python train.py --arch="mlp_mixer" --dataset="gratings and oriented noise at many angles and scales" --image_size=32 --layers=10 --num_labels=26 --grad_clip=3.0 --adaptive_grad_clip=0.1 --steps=16700 --warmup_steps=500
Rows from block 3, named by matrix and row number. Each number is 128 + 32 x the weight over its row's rms, rounded and kept within 0 to 255. All counts start at 0. Numbers have three digits each. After the name is the row's rms in percent of the matrix's.
# fc2: token-mixing MLP down (model.blocks.3.mixer.f.fc2.weight, 64x96), inputs 0-95
fc2.0 139:114076172149116105150096141114103074085137189090160101124131132096138114136174129087095139129088092124111101159093108146188142162100167148123115194116134096133164182143109174105101064094127169112093178139069106108143137106118093151151165141193103118111172126188093102168069086103135157171
fc2.1 159:199114187152187105139134168108144148134121103135123111129098148127199192142136143148181200166124130150115145191116154217140129116152136123102133127135121114190130181128120141193105166128118147133118114170117130137200198182157095143139130198173116105144166108131169100136116136111134147102
fc2.2 084:178107157130126095143148115110204189138151184164150106181086169112150133141156190170096158141076146157119158133108168138156126116178164104114136166120097107149156127111057126168124156124180133175153143185088178137164180146151101139224168100159124077129123111138142125127125125093129140147
fc2.3 080:152141093131093146090157123126236172177182142137140167165123170106153151179164154155131140137122142114144131128064145158134134132186156076099187128095126139204171167078153137170147168102139144193156128162164173151147140150157156133149147154160178119145117082128097180116121125127163135145
fc2.4 084:151119164162139166143164129192137125123122151147176157142157143071124109105150122193181141151125112175180128160108178141126158169115131117168106152167178140136164126114154174107180175100129166132153123178182133103120132143150134181164158121160176175172109199114146157129181074189137142178
fc2.5 088:124132105132169191149187166144189147137160131149129160133117190143115078175192142180162085130128131169156171080127186085163126131146184122177150150153176182125154092124105158108186111163148148161151125138103198118088122132152128154133136188117182141127108157122118176122146100165151142160
fc2.6 089:182101140134183151056164164166190120129182142143102130178126183108148163121206172117169161130117141079142128111116178149140126134181177106174157120111138133176165143107132177205122164150122140150139141145102147172187153158186088109110140139148175137142148117139105148111172144160090106119
fc2.7 147:179099170152186109114114153117136195123106162129164125163115145114207193143128157156145196146115124155083150186109159173142149114121139114126143140115122100179144153117105133223107101111156141133086146181098132163189167161157078154161164181182095121155127104135116094122112129085130154134
fc2.8 106:199138188162180124141137155134142195118132123132135128156106181152204178129132132182146182152125110174126157150115194192127152142170129096129139121131157128171131144103126138212064094138148145136107123180139145125204163186175100180132138142168139124160113126110161082125128113124140139127
fc2.9 114:161098087125096140133165157151162154112174099139118192110160163183053138147134062165121126110189149134147181098168185120117149137155127114111169146215148184128148095116145149184131156196187114132163119164145147171127119116144181143111135103086169144148109155116135127126160177167145131149
fc2.10 088:132120129143151172139134148152185185182170100190087149137100142185180112162126107184106129100174136161167182134177180115105137140171121112117142129166163167129124135116178185093125150182134159144166098151129189142122125122181166139128108127068162154146101177137126127163163176183110113172
fc2.11 101:167138155161141172080179076139185157207156132174150136134126133137116136147120198178146180128145155104149182153137109188137094156190173094170136170144121129154129153097164149132146125121123136177128130163097188126150138148124170138168138097162156138139156138196105122141172163142162203160
fc2.12 104:135162087144150191140165140177186113174173109174097164140165105161133178157177181111121102106145181113148156104144136061141133130164144096163160118154106187091155111097135157150194166192113183137157124113160182155114134080152172115145139176129154124091139137142136130180163171148126142154
fc2.13 084:143141095135160127121172151120183123167206126153108132154140119075124057092186194132151108123132114149165122128122139154163122123166187092155161126123162157196148113094152171155193170134119156132201137116159199206101119134168169101148148106125128133125174135152124164163146175136121134115
fc2.14 107:089154067147066138116135148166186100167182148106109199153157164115111106090212128120148125140152199121161114088143153102159143130199164102159167138156157167073136113105141136121197145165098141169140162149159129126132104097149178117097156106139166144107137142132132175148185149164098120106
fc2.15 100:186138208153189081143135188129169137101174180116185140144119180121141130102200128124116161152114119138094151184126182164154127153163157107160110120094128115190140166111118135183105120149113157155113167121122153138187177146170104153146184168125090145127179113157127112163101095098144161101
fc2.16 080:175121167177150112142129135127172209105135101183118113118108175137146202183164161200160153160121100202092178155120160134147120104169164134157158162113143134155126150138157170148109119124155170107125117135141165146181202158167104172174115174120096117149108140172103116135110132122126187156
fc2.17 090:144091075177118186119152076130169174134147118181151156154143143124140158186110162214112139140137176160121177144138176144135131162186130092114170158154106134142139121096141154056121150169171165154160128148182148169099098137105144205168128104128139135186115155152122125126146188147123170158
fc2.18 099:095093172150097152145165138165201156130158124162143147132146143118082176187144168181117145188143186119170200160152131171110150157155130095161147168125138168108142109097150140152182130160140133175154102140167165134143098153137158151134105110151104174160166184115144134114152141175186195177
fc2.19 090:125125103162163148096161118148181135173192138147126154135152054073135130165113118137142125100148171138151192131120165095132150132149135094208157162101086141124115135098188167175177130151151126171145113164148175148094158118142166137163106164100170181127152170142117177162170203145164148160
fc2.20 096:122121093138118153163173120148157148198176112171132156113158134139127060138144150123167125130162196133168164170132089115171159140188163094208152133174144157163125141095151129096156149132135136172128123113130204128123094098164164099189118099106174141143159153177141147180163180162144158166
fc2.21 090:138210088140175125113159104170158103172174104160140150157141147150131174103174121103158163129149174082177105074140123123174100167170183093181151146162183137120129115095175176087155187138114133152155128126118172175135121104147182102124133144160131150114132173178127158158181144161162140169
fc2.22 085:123198109126142143141169183141155111189196157105141096105144139177098168123200078128116073118156175169117128140112162110164106172168177088183150137117134123146156163090154146159147177183113151158152158070137201144113163075160150136113121136087133171122161139155117174152142141147139130136
fc2.23 132:095122182148133147108159115151163149085139142151143067147134109093164116149128132136159159147056077099096161176044121164121115147166124126156132141093114108152150168123118138130114061069159153139061131164091146074129158148140080126119130132163067147172157143163131092149044067107148141147
fc2.24 080:145149151187178144163130148147157163152145143127179117147079198190124130139153116206113198156109073200101174150120177155114146156146115094169153107138173136136155144101143149175115128114174167177100141137116110152165138109162113210141159094141155181157125139146111115125105143092120181144
fc2.25 090:092118168207165115113163166133179165136129164153182141087159152153100128146162065214146129150160144160125203139118150116117170149127129096141139139168127146127124119100127137107131163124157171155135117143171146162142079127167153165166102120127178155161178198155136153140140199122154200132
fc2.26 098:171141079200099161172163125140176114158139112129151137147158131191102071142115105186134098132143172133172178120160136096120160126148114085181157174174153155121138125093163179099182161182165153168163124178141108147083132104139164163160117067125171170119134163124134153139165158169156157147
fc2.27 092:095133125212100136098173122143161121154143165153154145112108142139126150188147110174162112158137165115142172167130079136139132170143149092181148162148090127163148159099165129061134129169137160171164141122153170156149059147108165169199122117101135168155170159175124172152130168147179176181
fc2.28 102:061154139157144161134165090131142115157160151142172136157161108129082173160150143132172157128152185092144153085163156119156108169144164091194172160105146155106139116095178133142165120178140134194144155175151164127070141128086151135176154125146131168143147167200117163157160144154194162167
fc2.29 102:114184130117114155116176109180124150153151135118145162129143105111207140154157129113126096115170168099149131146156130059215155188152176088189147153143102153125130155088190145126139120149142152176136165147160206125108160109142167111146127120086144154125161160186135155164181159166162112167
fc2.30 097:158122089110139178184174176152133148158144137163147165130110176139102088095165185124135164156171160134159098128193134177176177161155222097135123148194194169158141103100158164122154140168112127168130148075149171133160108137134152120116125129099152127170120149156147121111171184154127123158
fc2.31 079:139156199085197109151167147146159138186156180139179109150106192137116072110175188149108183138104145172081122189157152138168146161144184094161121161129152081133164155102153158128118131127146129181116164105131171076144207132157122119121135084126157131168120146126139137111107113129169112155
fc2.32 081:153137238204113086168173161164150141142163125133138157127122176134157170153146147185120180136084114157134181156116125121126156154159148104132148147144148100142150177103123149133107123082129156149149126180118167122151188197166145176142120153184084157136183122125122110161128121102162195141
fc2.33 099:095170119202149128146164176161128159134132110139167161179143163113130161094140202175130130098148219141156157087166100132105166149112121095160143136148166148165136158098164176153136120177146179184160095149161123161104164140134171167126132115167156170130156152139123109142201180127159161147
fc2.34 095:117180051175132162142162092148155100166145154150176165134143090126097143145125132157114119137144169155166162159187165158137175156138126093166150137134141147137135163096186164122135147168131166196139133109132152155177094083133158177181163129090156175173150172130133163157174175185154168156
fc2.35 105:138119130175122150115169086148149155170138152134195154135146132136099082189133129141133170105134181132171190114145119117156164174133133094187165167133124149046146107099147114104145129148155154212153139152129149160082139096152176140204131127124160153133160154178141171162160183156154171166
fc2.36 095:151150107144115173129168129163141121165114147159186160113130140119189111188141130128134060167140177091130125158151134124159133176139172089175116185175104165190134159095144150078156180136145141188155147171171121145126177149110178126195135124159144150107168179172123152156128159169181119147
fc2.37 084:121175121126152184109166123124119151138163146150175112154167125178122166162134146118121148117150146110130122132185120143207093183145202085130166176120114141128144127089187164164168185142140163184188159128155167153108135132115196112116123156106116153165156179150149163146120180173196126159
fc2.38 087:129149143118135161134163142142121149119163160112144158095133159166093164087189096145170126150165198143131131122148169078194137148150201094141145182157135184101141158099126165188143143143169114170161195185184164137087196169111150104097112086128137149136145157142129110128127134134175121183
fc2.39 086:099123133145160142146134123156157138162143196125175104185129152163145183095206149121156173149094120075117118160121118153200100146136192089153148147087160104180181137091159159221160161099148158157117189155117139149174126143159127112142169138194115134142117141159121100152117138156130135158
fc2.40 091:151134204158148117179152154121135133101142161139217091165131177154177177122166125149130174187146097140153130164082126165099125170113107122138154113126148147189176168126155163173110142086146176184112118164104101170196167160186112151133162140160088151123154133147137096137101127105158172127
fc2.41 087:094181101176081148147134149150132125135156160092204147149138160142110108125156110168154082133164146181176128136111159111134145160127122094165185128145124135137172154100148140091129158134160194173172150108177122170085115088173188172139139099094169170140164165169104196138120143179154187125
fc2.42 094:130165111184102162169143153143150139139131166115217141141143157172127129195143135189130095125146153139171172062137132093145157166131136099170184142161108151122162126105120134119162138162162195192151171145146113126070103116125135214170145103114152143158178158187120144153145129164152164136
fc2.43 095:059169159174130149119182125134141106188121155142226135158174127112129093158129145155133075123150190134153158126161153131170156187120139088169157142142147129177130159089146142116161158170174161193140178161124134130109148151111168157175158114113159156140189151165132135179144159163160154144
fc2.44 098:112183094133106149148124085106121139181149181125188134155188103128129115175141107130133155151173180102167147159158136155180158167127149089147175161150123157083157141098154146150171182173167159171135167115158151129123072114147163161192170091092150137171140156145120154157177148185184142138
fc2.45 081:143139144151154126143151180136146136131135168138219178137128151099073166115135130128152156160130145118168126160090164109203152140126167089155154211120165116083169145093153131146144184119210147151120206136131128149068196140120156135175153109101139142155150132148138142131137139145195115167
fc2.46 086:128105089131119121202142139114136194151159164125156147166140128104158157125158138134129127144145177178173112092150148127178184146129184098125134174178170141181143094100195177098163188123138151172144176107172167127125093094162182132097131142108183142162117168133119129145196175139157119163
fc2.47 102:205115206102130122180146201123147150144154183100150133153104182138153223106177162126108101188086124138101114180136181174147154158133164098105088162142140149202170145105151174140129128142141114160173179134131147141187145148148131114087135110130156132139115122116125133101130121115155084142
fc2.48 090:148192146149143143141140139170155144127158186112214148185162160105192166121158118155138153142117150172102136185122170127129110149154142107198188151111149133163177182111140150146134124112160165200109161164111143134176165179156135184105176128148150155131140150180102169124166113127158155134
fc2.49 095:092127081150126172123102134157156129133153149175167149191172150129116132126150158163124136073168166143150131069129148163117116178154122093138175095153132178143170130096133148163156166185129207155165131077174119145108088077150162178065153107110163145140149169178104161128174177153115163138
fc2.50 098:169123080150111176129110141133131085163138186147171143181175135134082103144128170156109082137127145160203129099171112107149173147141118097104153121157165149135173156102156164140162166179158194120120167102130141154140113091174163193135166076094170137106140145138122155186180173181124164142
fc2.51 095:180118092138086157138130118132113092176156152135188156159173121156139187145126143107127148153136192109175105122169175169138170122158121096116164141174145135099176083099174145136148184168145179140174160115180117191132077114141223154164178122100147128150109150130135141149138183171135122134
fc2.52 081:146157093155141140111135179154149187155143184124213158192148112143077132138119164121152153092135157090170155115142131118166143173118135099141192173169153179128186140098126151109132149181185137215145183158169110111110154116148169149158164156120129156160163130141125131164144144177165157144
fc2.53 098:060194129159146166127099177135149164193100158156168183159156118154208153142126131120116113135154157143159112099141163138177155147129147110121149166153185159189159134111167174183159141158165168164153184153135103130103128102130180148137163156121145128165081175101121131138149197157129096141
fc2.54 127:175149083112166161123148128148149149163136178107136187134138123173076152100135123144069141129184184150137135138165155120133177123095162123096112166209135193132173078126162176165152167192147110120155143122167141180149107111165153108109121096110185130141077136091098156105179185161133123135
fc2.55 084:176143135161192134117155154143161185125125192137208147152130155135147159132141159153093124110111129141111146166080144118180120159136199078173118188124130117188141146083127143159106123109187141197089176177094160156192150161153107139152119141152118152144175140169101099136147122127161132180
fc2.56 146:161126204137193098105157157150141170106130119127132111108135141086190185136137120138183173182103118135058146185093153183129120129133142141144115160104136112189140160140137148185115090084148116113096111210110138115182185180134101133124115176202089142141144157148135101131104119094150130143
fc2.57 095:176133090132138185165083181162159153200118185114175161202127188195124127111170150150108148128155137156149110133136181127128153106143132111151149120160175164153189129116136161165166145152134185123117169106146108100179111126217130171117180119142171118126124142124126151135177083140102142111
fc2.58 096:121133143141131132168216153148171125142162120111102136069136131094139140161159125163156177162107101195150192174073138138163109160141179133186157187101102094162132158132096150182153105090114110160124113181115177108176170151117140129185118145164120159132148158146105120158078121122167166183
fc2.59 092:145164102119137140162100125171149150144136162134177151221194153148137148130135128152135137127147102176163124140167185102160147160151125094107174123149191143115176136098187145121139180154168168101140156136138110128148169097167199173178212104125130131128095172124130151156208156142123115132
fc2.60 077:165095101129153194171136166143132169149150138120152165150061165183134164151151184166137171162168137184153143099180179172142155143135139112053117162200132146159172111118133197138129160157131188110140142152112109140158146130155122140185142152137180133157124137131137124183172160132150166160
fc2.61 085:163176173108136152146116181142163162132105174179145111170186141137125198128149110132122118171180105119087128148129187102163099092132133107086093160104148159129189091113193179178114173142172123055136175147185134139124146184159150129139141170125149124126092184077126152132156141141133095135
fc2.62 090:155090107159159133127181109123153159130142151160184109147113172160155138124151150167150130129129135151123180126129172155183126192155177109185115148108115115101138124113139167164119111109175149163128177171145176114136159131134122155215154156161127171118172147240109104181102137102159186165
fc2.63 179:184117170171197095118137157132124153114101117148136114131107183115178178138148154171143174145118103162065156184113148185141114104133149129141096121110125106176123173134110130196097083108127140100088125167105139162189203169144074154170131184159079122125148114142131090138094137084106175100